{"dataset": "rendered landscapes of hills, water and sky", "beta1": 0.9, "max_steps": 34900, "weight_decay": 0.0}
Rows from block 2 of a small image classifier, named by matrix and row number. Each number is 200 + 20 x the weight over its row's rms, rounded and kept within 0 to 999. All counts start at 0.
After each channel's rows are labels from the 100 images, of 14848, where the channel reaches its highest value: "colour at peak" is the nearest of a few named colours to the mean colour under the peak; "lies over" is the class under the peak. Only what is clearly more common there than usual is listed. The data: rendered landscapes of hills, water and sky.
# conv: 3x3 conv (model.blocks.2.conv.weight, 64x64x3x3, each kernel summed), inputs 0-63

conv.63,212,183,234,216,193,200,181,180,210,148,199,188,228,210,158,210,206,198,204,213,207,200,196,204,185,197,201,174,160,206,207,205,185,176,200,146,199,165,203,173,195,187,196,217,204,211,188,201,209,216,176,160,204,222,225,155,191,214,229,200,192,205,227,184
colour at peak: brown
lies over: water

conv.44,179,170,198,184,198,172,218,203,180,200,178,189,191,203,197,178,152,209,208,129,209,186,195,199,169,214,210,191,205,203,217,208,187,183,215,216,198,194,199,231,178,175,197,212,186,177,181,198,188,191,203,200,210,233,167,240,209,197,213,184,181,151,209,189
colour at peak: pink
lies over: water

conv.8,189,209,190,224,185,200,242,215,197,261,199,174,211,200,209,209,192,193,212,197,206,190,203,207,187,186,179,184,206,180,213,202,191,158,219,296,201,211,198,213,197,209,188,200,193,175,191,187,201,202,197,212,211,215,189,192,206,179,218,210,193,168,202,207
colour at peak: black
lies over: steep ground

conv.35,191,211,222,203,200,198,193,183,193,209,218,217,208,220,181,189,207,203,160,230,196,193,217,191,220,195,225,186,224,136,195,198,206,214,177,207,203,200,201,183,218,195,211,205,212,196,181,194,140,157,208,214,221,234,182,189,204,199,202,191,226,190,144,194
colour at peak: red
lies over: steep ground

conv.33,191,211,196,205,194,194,259,211,210,245,193,198,204,192,210,205,185,202,215,190,199,183,202,192,192,199,199,207,209,201,198,199,188,162,196,306,192,217,198,239,197,208,210,206,202,177,188,202,190,202,205,203,206,231,195,195,208,198,217,217,191,175,204,202
colour at peak: black
lies over: steep ground; water

conv.60,212,195,225,172,162,199,226,208,171,219,210,188,208,197,181,197,202,169,185,195,208,188,205,189,188,197,202,171,201,207,193,201,192,177,183,213,186,218,200,173,140,196,179,200,183,175,201,217,207,182,169,191,192,194,147,231,194,197,212,150,186,213,165,187
colour at peak: orange
lies over: gentle ground

conv.46,187,192,189,167,222,198,204,210,187,223,192,171,197,224,204,177,198,159,197,197,206,209,198,218,171,214,179,197,185,157,187,205,195,151,217,219,208,173,196,171,164,175,189,182,195,165,165,182,200,197,211,185,198,229,185,228,179,188,196,158,199,185,209,191
colour at peak: brown
lies over: gentle ground

conv.9,181,183,210,214,211,213,192,147,218,190,194,174,177,228,188,204,204,212,210,212,207,198,198,187,178,222,182,240,175,209,194,212,180,196,198,210,192,196,198,223,213,129,227,205,196,186,199,195,191,184,224,174,221,192,201,212,212,198,177,172,148,178,205,188
colour at peak: red; orange
lies over: steep ground

conv.25,202,165,205,194,172,177,189,201,192,189,171,178,189,201,209,221,147,185,196,124,189,164,179,186,185,202,169,177,186,200,195,196,161,197,196,197,214,195,198,222,174,192,187,218,196,198,181,189,216,228,189,187,224,208,192,206,193,206,225,213,206,169,204,204
colour at peak: green
lies over: gentle ground

conv.16,194,154,224,166,192,190,231,204,181,175,238,170,221,221,208,176,199,195,204,198,179,195,193,196,168,201,191,211,150,225,209,199,195,160,212,205,208,197,197,228,170,183,192,216,161,226,166,200,203,196,201,186,194,218,187,187,211,193,192,168,186,175,190,205
colour at peak: red
lies over: steep ground

conv.54,213,181,223,170,217,208,211,198,188,177,208,185,212,197,189,198,211,200,225,225,209,183,197,209,141,198,193,212,187,203,177,196,195,233,205,184,225,185,185,230,183,174,193,211,196,192,205,200,187,234,215,189,181,169,165,165,180,216,199,148,165,179,212,175
colour at peak: red
lies over: steep ground

conv.51,123,210,186,220,210,212,210,202,199,184,199,196,199,187,233,209,207,174,202,205,214,208,206,177,213,215,156,219,195,205,189,216,176,194,195,208,214,156,187,242,180,205,176,189,164,185,223,186,207,181,178,210,211,196,195,221,175,194,177,207,194,212,217,228
colour at peak: brown
lies over: gentle ground

conv.13,174,219,199,212,203,191,179,164,195,194,213,207,194,151,196,167,250,205,205,250,207,215,207,210,208,210,205,261,195,190,202,205,186,194,196,200,201,194,209,218,199,168,205,165,195,169,184,200,184,159,211,189,180,190,170,172,206,203,191,199,200,223,211,199
colour at peak: black
lies over: steep ground

conv.42,205,201,187,172,148,181,205,212,173,200,198,183,217,201,188,207,229,171,156,234,215,211,183,206,163,193,210,185,174,183,216,206,177,197,194,194,204,209,192,181,189,214,188,186,183,164,181,184,227,202,189,176,197,216,141,188,193,184,232,208,207,203,216,176
colour at peak: brown
lies over: water

conv.30,208,216,186,195,209,184,200,182,194,178,192,215,210,180,177,202,194,209,117,183,195,192,193,189,235,222,222,199,223,204,200,203,208,193,194,153,208,200,210,173,201,231,218,202,212,207,196,211,209,190,235,216,195,206,203,189,210,202,187,211,185,262,166,194
colour at peak: brown
lies over: steep ground

conv.24,196,203,212,150,186,191,199,201,172,203,195,193,194,229,182,175,215,188,206,214,206,195,199,211,188,194,225,179,193,230,187,203,174,173,206,196,198,212,208,200,162,204,181,202,205,176,175,207,193,197,201,198,190,251,161,198,199,189,235,167,130,188,188,186
colour at peak: red
lies over: steep ground

conv.37,193,172,207,164,183,165,205,201,196,198,170,193,210,217,198,193,162,196,169,176,190,172,181,193,173,188,200,232,179,177,199,207,170,198,203,221,192,179,209,227,181,190,168,175,193,167,212,197,234,206,189,202,207,213,161,213,184,188,195,150,202,170,213,193
colour at peak: orange
lies over: water

conv.31,176,203,208,194,204,188,185,226,234,204,199,195,180,196,218,205,205,184,219,181,207,223,179,188,194,196,207,186,200,234,208,198,186,211,212,149,195,166,207,180,182,215,173,196,187,173,181,206,216,240,181,166,196,211,199,201,190,212,124,222,176,216,201,211
colour at peak: grey
lies over: water

conv.17,205,185,242,197,200,178,226,179,197,205,169,205,198,191,177,201,164,189,201,135,206,178,196,199,210,191,212,167,213,193,172,200,208,171,196,200,222,212,208,200,168,176,185,203,191,215,198,222,200,209,218,224,131,193,202,179,216,193,217,194,199,202,212,177
colour at peak: white; pink
lies over: snow; steep ground

conv.53,206,226,187,223,196,219,184,232,198,251,235,164,178,180,226,208,216,176,238,218,217,212,224,212,178,164,188,150,199,197,182,198,214,179,196,206,213,202,198,186,216,213,224,224,203,196,195,205,191,223,175,200,214,180,191,210,170,180,196,204,231,198,201,216
colour at peak: black
lies over: gentle ground

conv.49,192,202,176,186,174,213,211,187,232,226,154,184,191,197,210,195,172,220,217,157,211,183,210,210,226,200,241,229,223,218,202,195,177,181,206,228,173,196,198,206,235,172,189,202,222,166,197,196,208,192,216,194,192,207,176,219,193,189,233,207,218,168,232,202
colour at peak: white; pink
lies over: snow

conv.19,211,232,192,237,204,238,174,216,173,213,243,205,218,190,212,206,239,201,191,256,231,206,223,214,232,199,199,198,217,177,208,194,221,213,210,202,211,210,191,220,225,207,205,204,198,234,196,190,195,216,182,186,194,177,203,173,193,207,215,223,223,229,233,206
colour at peak: red
lies over: steep ground

conv.14,175,192,194,188,180,193,175,203,178,227,172,169,161,221,191,191,205,189,225,215,185,174,215,204,186,197,184,175,194,188,175,197,132,173,207,203,192,184,194,182,174,171,181,204,184,172,194,202,190,210,198,170,162,214,163,181,201,214,195,187,181,192,191,204
colour at peak: black; brown
lies over: steep ground

conv.28,183,183,205,176,186,208,190,185,202,209,158,194,176,219,183,199,157,199,202,150,178,157,189,197,208,213,204,183,206,194,197,192,171,176,205,210,170,169,203,227,185,152,189,208,166,168,190,193,197,213,176,181,196,214,177,215,200,208,225,187,187,179,213,184
colour at peak: white
lies over: water

conv.39,171,210,178,217,198,163,154,201,223,194,198,191,228,167,172,182,222,213,233,195,192,222,194,203,207,232,195,205,217,266,176,200,178,201,195,187,207,209,209,178,227,214,207,197,179,216,151,199,216,214,188,207,198,205,209,201,186,191,175,224,187,199,216,209
colour at peak: grey
lies over: gentle ground

conv.32,241,200,197,176,194,205,183,176,128,211,176,193,215,222,178,217,181,197,165,187,180,174,201,211,202,164,213,217,208,218,196,186,187,194,203,226,180,195,204,217,193,172,214,214,228,203,188,204,208,169,212,193,168,189,185,193,197,208,202,157,198,203,180,171
colour at peak: black
lies over: water; steep ground

conv.20,210,207,196,230,181,204,219,244,174,169,193,185,203,190,189,207,187,176,154,206,194,162,215,213,183,175,175,144,186,186,198,203,189,192,220,155,198,179,187,179,200,198,169,199,174,194,190,183,214,212,188,202,192,203,178,211,195,174,231,189,191,197,168,196
colour at peak: brown
lies over: water

conv.52,191,195,213,194,168,204,208,190,221,180,207,202,110,195,228,154,199,178,226,196,196,221,199,188,170,208,210,204,203,189,212,210,180,198,194,178,184,171,198,222,199,201,203,203,189,180,216,209,174,169,204,191,212,179,184,207,202,196,182,200,152,194,191,193
colour at peak: pink
lies over: gentle ground

conv.4,214,195,155,185,198,190,218,202,215,202,177,215,223,229,220,195,203,196,205,199,177,168,185,191,197,194,202,247,199,233,184,214,161,194,189,225,186,195,168,234,222,198,195,223,198,181,193,149,220,205,165,210,177,159,218,210,194,205,209,196,225,185,199,191
colour at peak: brown
lies over: steep ground; snow